{"model": "encoder-decoder audio transcriber", "dataset": "telephone keypad tones over noise or synthetic speech", "train_examples": 39062, "gain_aug_db": 10, "noise_aug": 0.002, "n_mels": 40, "hop_length": 160, "input": "log_mel", "spec_augment": false, "win_length": 512, "tokenizer": "word", "vocab_size": 20, "encoder_arch": "transformer", "encoder_norm": "rmsnorm", "encoder_norm_position": "pre", "encoder_activation": "gelu", "encoder_head_dim": 64, "encoder_fused_qkv": false, "encoder_bias": "none", "encoder_qk_norm": false, "encoder_parallel_block": false, "encoder_moe": "top_k", "encoder_num_experts": 4, "encoder_moe_every": 1, "encoder_expert_mlp_ratio": 0.5, "encoder_experts_per_token": 2, "encoder_shared_expert": false, "encoder_subsampling": 4, "encoder_layers": 12, "encoder_width": 160, "encoder_positions": "learned", "fusion": "cross_attention", "label_smoothing": 0.1, "decoder_width": 256, "decoder_layers": 7, "decoder_norm": "layernorm", "decoder_norm_position": "pre", "decoder_activation": "squared_relu", "decoder_mlp_ratio": 3, "decoder_head_dim": 16, "decoder_fused_qkv": true, "decoder_bias": "all", "decoder_qk_norm": true, "decoder_parallel_block": false, "decoder_inner_norm": false, "decoder_positions": "learned", "decoder_cross_attention_every": 1, "decoder_tie_embeddings": false, "residual_init": "scaled_by_depth", "optimizer": "adamw", "lr": 0.00093, "beta1": 0.8, "beta2": 0.999, "eps": 1e-10, "grad_clip": 5.0, "gradient_centralization": true, "gradient_noise": 0.3, "steps": 8700, "batch_size": 384, "epochs": 85.5, "lr_schedule": "cosine", "final_lr_fraction": 0, "warmup_steps": 870, "weight_decay": 0.1}
Rows from block 3 of the text decoder of a small encoder-decoder audio transcriber, named by matrix and row number. Rows with one number belong to one neuron. Each number is 200 + 20 x the weight over its row's rms, rounded and kept within 0 to 999. All counts start at 0.
After each neuron's rows are labels from the 100 texts, of 14848, where the neuron reaches its highest value: "fires on" is the input token at the peak. Only what is clearly more common there than usual is listed. The data: telephone keypad tones over noise or synthetic speech.
# fc1: MLP up (decoder.blocks.3.mlp.fc1.weight, 768x256), inputs 64-127
# fc2: MLP down (decoder.blocks.3.mlp.fc2.weight, 256x768, transposed), outputs 64-127

fc1.528,187,228,173,220,223,211,237,204,199,198,219,197,186,215,171,166,189,180,220,183,177,181,219,204,202,208,154,197,203,218,210,241,183,215,223,202,203,194,210,226,179,168,206,196,190,189,215,200,191,173,194,232,201,197,229,192,168,221,159,204,176,196,174,246
fc2.528,178,229,200,145,200,226,185,191,257,184,217,198,171,186,192,188,241,201,199,178,170,200,197,197,179,184,209,187,183,208,222,212,205,162,195,192,222,201,225,191,202,182,180,195,222,229,240,202,202,185,194,173,203,223,178,168,222,197,203,189,203,198,219,213
fires on: "4"; "*"; "d"

fc1.271,168,185,196,226,202,210,194,161,218,214,201,183,227,203,221,183,179,199,168,191,191,225,211,186,193,244,216,229,216,185,190,192,250,166,219,193,188,158,209,209,194,187,217,195,217,198,193,190,206,200,183,224,202,225,229,181,165,189,186,188,207,224,218,224
fc2.271,229,193,179,217,191,201,200,155,172,221,217,209,146,225,224,211,199,242,221,228,208,212,226,198,204,195,251,187,232,221,189,174,207,208,192,203,191,210,193,196,213,178,209,197,174,200,217,219,208,200,222,188,203,193,203,213,176,185,227,197,194,212,183,165
fires on: "4"; "a"; "6"

fc1.258,208,163,212,185,180,220,200,157,226,220,194,194,189,205,227,206,241,215,183,199,187,217,174,208,215,195,191,201,190,166,218,189,214,197,223,210,222,179,190,199,186,201,175,178,223,210,175,200,200,202,177,212,173,200,199,182,218,174,186,188,193,177,178,199
fc2.258,176,182,204,202,183,212,185,230,216,205,218,179,173,167,211,175,191,215,215,212,194,204,229,249,179,208,232,203,218,185,189,196,191,180,175,204,206,223,171,204,215,216,193,208,233,190,194,185,202,202,211,204,178,241,208,183,191,176,195,197,175,201,193,186
fires on: "0"; "a"; "8"; "b"

fc1.656,243,231,194,211,192,205,208,200,206,191,187,204,186,201,214,218,221,175,211,235,180,179,228,197,199,159,201,192,238,214,203,210,176,214,215,187,228,217,191,220,198,150,230,197,209,164,174,194,174,205,209,169,233,197,182,205,189,170,224,210,207,193,187,214
fc2.656,191,174,220,219,225,209,208,215,201,152,228,196,207,187,209,232,207,178,229,199,193,196,201,186,204,218,194,180,177,209,219,193,207,189,198,186,194,209,240,201,156,217,212,173,210,164,206,190,199,219,187,196,196,216,183,216,176,171,181,179,201,184,183,214
fires on: "d"; "b"

fc1.106,171,223,219,242,202,220,214,170,229,218,212,203,195,229,198,179,198,234,215,141,216,210,213,181,204,181,175,167,182,175,193,195,204,211,202,171,166,184,211,206,201,178,183,230,223,198,216,206,194,151,180,202,192,207,187,194,202,201,188,211,211,185,179,237
fc2.106,192,183,195,194,225,187,217,193,185,253,200,234,210,210,201,203,222,219,202,238,202,201,179,202,217,215,255,183,209,200,176,206,250,208,200,208,212,185,177,193,184,165,217,159,212,183,198,174,213,195,173,212,212,201,174,217,179,209,195,199,224,222,185,171
fires on: "*"; "0"; "#"; "1"

fc1.423,195,186,225,200,205,194,215,209,214,178,194,211,173,176,238,209,194,216,208,221,184,228,172,234,222,204,215,191,185,165,210,161,196,184,227,207,192,189,208,217,213,197,220,214,167,176,197,199,214,228,204,188,212,217,233,190,213,199,169,213,183,206,219,167
fc2.423,199,173,184,219,190,185,213,184,231,197,197,187,198,183,212,189,152,206,210,216,229,211,181,162,195,214,204,177,220,225,173,215,240,178,191,179,184,178,231,189,244,235,234,175,206,203,224,177,211,178,208,172,200,190,156,197,175,195,198,181,202,184,211,198
fires on: "d"; "4"; "c"; "a"

fc1.429,187,197,217,188,185,215,186,196,229,199,204,222,208,189,233,226,197,197,192,231,206,196,216,218,186,178,182,205,204,232,217,185,205,199,206,185,207,230,241,249,190,194,209,159,195,220,204,251,192,224,182,186,192,181,205,209,203,211,170,187,211,213,193,187
fc2.429,222,231,192,207,167,179,164,212,186,193,210,189,230,187,217,208,202,208,217,212,217,226,214,213,217,213,186,180,226,181,185,181,218,174,201,189,221,187,195,181,169,220,202,198,208,146,186,208,198,198,183,202,213,195,178,176,182,215,232,235,185,186,228,212
fires on: "0"; "5"; "7"; "8"

fc1.560,204,170,166,181,225,200,222,178,186,231,169,213,193,176,223,236,216,200,171,209,200,205,200,224,198,227,183,199,169,175,219,179,151,170,241,205,165,180,187,223,192,180,195,204,219,136,221,159,210,180,193,200,181,213,215,175,232,250,187,220,197,212,216,184
fc2.560,185,210,185,171,214,211,168,202,185,182,213,251,211,180,196,251,202,198,206,217,195,220,213,196,217,183,196,210,229,195,203,214,213,196,210,208,192,200,171,181,186,191,203,201,248,208,202,198,195,197,181,208,215,202,219,209,218,196,207,200,201,165,168,184
fires on: "*"; "2"; "b"

fc1.327,210,217,196,187,176,211,208,192,219,212,223,203,184,199,195,165,155,210,198,211,184,165,256,205,171,208,186,195,191,196,190,200,216,175,230,230,174,221,192,195,186,195,208,249,239,206,204,196,201,208,212,223,226,178,223,207,215,198,226,201,210,230,206,183
fc2.327,217,213,245,225,244,192,207,172,181,176,189,165,181,189,167,180,215,186,181,169,221,203,203,212,158,159,202,198,160,209,198,238,195,207,188,190,212,156,196,199,197,219,137,205,212,226,209,216,191,214,223,165,185,198,224,166,194,202,234,181,212,185,215,240
fires on: "4"; "7"

fc1.236,184,195,184,187,189,196,231,236,156,211,187,228,205,209,165,219,219,222,221,214,204,233,179,204,205,179,192,227,190,210,196,158,170,173,210,184,175,170,179,186,151,196,199,240,208,193,210,196,204,189,199,189,168,165,213,225,199,193,226,224,155,222,210,213
fc2.236,166,209,176,196,170,216,250,215,222,202,198,225,218,167,205,241,214,181,214,191,191,206,191,185,187,193,197,168,185,208,177,230,200,207,197,167,212,204,186,201,220,203,190,162,182,183,198,200,187,204,202,196,216,184,210,194,171,221,192,166,217,173,236,182
fires on: "*"; "0"; "b"; "2"

fc1.224,208,187,203,242,186,201,189,209,193,164,211,209,189,162,205,239,203,208,200,221,188,211,202,185,205,194,192,178,194,187,196,188,216,185,190,181,203,216,244,203,201,196,213,183,212,212,179,195,239,196,228,213,204,183,182,174,195,198,182,198,217,193,193,170
fc2.224,175,163,207,180,202,168,229,200,204,163,173,174,193,178,211,202,197,188,189,222,207,194,177,196,193,176,205,215,232,187,189,176,175,181,191,208,200,215,221,194,196,193,193,205,207,222,183,208,201,187,208,216,233,248,204,161,204,205,191,198,219,189,176,185
fires on: "7"; "6"; "3"

fc1.61,225,216,224,167,180,210,176,172,191,221,191,219,238,213,243,189,204,190,185,232,221,181,189,196,160,239,219,220,204,248,192,202,213,228,159,219,208,228,203,231,231,221,210,202,209,200,182,214,230,203,213,204,156,208,205,199,192,221,201,183,219,175,199,233
fc2.61,155,187,220,212,193,191,245,220,175,174,198,194,204,206,224,186,216,203,204,276,190,189,189,203,218,190,208,179,219,196,203,209,219,230,180,220,210,177,192,162,207,237,193,172,181,197,193,193,192,174,184,217,197,229,200,216,198,220,197,206,209,198,170,207
fires on: "0"; "<end>"; "2"

fc1.117,199,218,193,184,200,169,223,216,262,211,205,172,169,251,211,193,187,192,215,194,214,165,228,204,184,195,212,177,187,194,209,194,215,211,142,198,189,158,184,214,196,220,173,203,217,197,200,218,215,188,170,169,192,222,243,171,246,223,195,198,199,175,170,213
fc2.117,199,216,208,201,186,203,196,196,183,218,245,197,224,232,191,210,198,217,219,185,188,182,194,169,195,195,183,164,232,192,237,188,221,175,195,213,204,222,174,205,201,171,202,232,207,184,229,179,206,179,203,188,204,166,214,177,162,185,179,183,173,184,205,181
fires on: "*"; "#"; "3"; "9"

fc1.369,260,197,183,189,196,196,205,168,180,192,204,217,192,213,204,231,220,197,200,198,206,208,197,219,236,212,183,163,219,193,227,211,197,235,224,185,174,179,205,173,200,181,176,198,203,204,189,194,199,217,178,192,206,245,180,215,190,228,188,202,181,183,189,217
fc2.369,153,225,218,192,205,188,222,211,225,176,210,183,175,210,189,168,195,188,235,170,234,182,216,224,190,199,229,201,249,178,206,208,217,231,217,213,201,198,190,219,175,205,188,218,190,206,205,201,207,214,210,171,207,221,218,209,217,185,219,195,225,183,205,155
fires on: "7"; "1"

fc1.71,204,165,179,186,198,197,174,229,195,205,224,206,196,205,188,219,210,218,207,187,216,204,191,229,201,164,166,190,199,193,181,255,211,218,188,222,178,203,191,235,181,180,194,217,182,202,190,219,190,189,205,223,202,196,169,190,202,197,202,200,183,208,200,181
fc2.71,168,218,224,222,176,232,189,201,208,209,208,194,195,204,213,178,186,184,204,227,179,230,199,228,177,195,195,207,232,199,186,215,199,190,232,174,212,192,198,178,204,182,220,196,197,200,245,194,219,207,172,196,191,200,201,194,208,123,229,194,190,168,215,202
fires on: "4"; "9"; "b"; "7"

fc1.748,225,188,218,191,202,209,182,210,209,195,225,194,190,194,186,189,189,195,231,215,193,217,185,242,186,217,223,194,172,156,207,228,221,208,224,206,163,203,194,196,195,215,220,178,187,186,197,177,214,242,245,214,185,228,181,218,214,204,230,196,204,206,225,184
fc2.748,248,229,209,212,203,196,200,225,199,225,233,198,181,175,190,188,201,199,197,208,189,218,207,187,169,214,139,206,140,225,193,215,217,172,207,193,201,185,189,213,219,186,228,203,205,189,204,182,199,190,171,184,201,224,209,235,198,212,192,186,202,213,164,188
fires on: "4"

fc1.683,192,181,198,198,163,195,212,207,203,183,201,198,159,194,202,208,219,187,218,171,180,188,212,167,217,212,194,211,185,212,193,185,221,208,181,177,168,183,202,179,234,183,209,192,201,194,191,176,211,186,190,197,198,165,204,200,200,228,202,215,217,213,179,195
fc2.683,192,228,187,221,178,212,194,214,207,183,209,215,167,198,197,207,230,192,188,190,208,198,216,210,177,188,210,213,229,200,209,231,214,181,198,207,201,200,223,185,228,193,205,213,208,225,197,225,206,226,199,176,193,199,180,186,203,188,223,159,136,190,224,228
fires on: "0"; "9"; "c"

fc1.265,234,205,186,195,218,184,215,184,165,228,183,193,188,214,226,210,199,186,180,188,228,230,195,201,238,159,217,178,242,250,179,192,229,219,220,167,212,206,156,201,171,183,188,238,182,174,204,185,185,185,178,197,212,194,232,221,197,191,204,210,216,196,223,206
fc2.265,225,210,203,203,199,219,208,224,221,205,191,217,225,177,168,195,209,193,193,201,216,159,195,200,176,179,213,195,203,192,198,200,186,208,170,203,191,172,164,205,216,195,211,179,200,199,253,196,203,197,199,210,205,223,164,206,157,197,249,238,220,206,222,203
fires on: "4"; "9"; "1"; "6"

fc1.581,233,186,185,240,197,211,185,230,199,179,181,185,195,224,194,172,178,218,192,173,196,205,199,215,172,225,202,182,208,220,181,199,187,206,193,210,207,194,197,185,177,196,211,171,251,227,204,203,173,190,194,220,195,226,200,198,166,211,197,186,183,207,173,204
fc2.581,184,177,185,184,184,195,181,193,198,213,206,196,184,197,187,230,189,212,196,212,164,204,186,231,184,175,178,182,214,213,209,181,209,209,187,189,215,181,199,180,202,165,186,218,185,204,185,202,223,187,221,191,180,141,179,186,184,183,257,197,183,210,169,207
fires on: "4"; "#"; "7"; "d"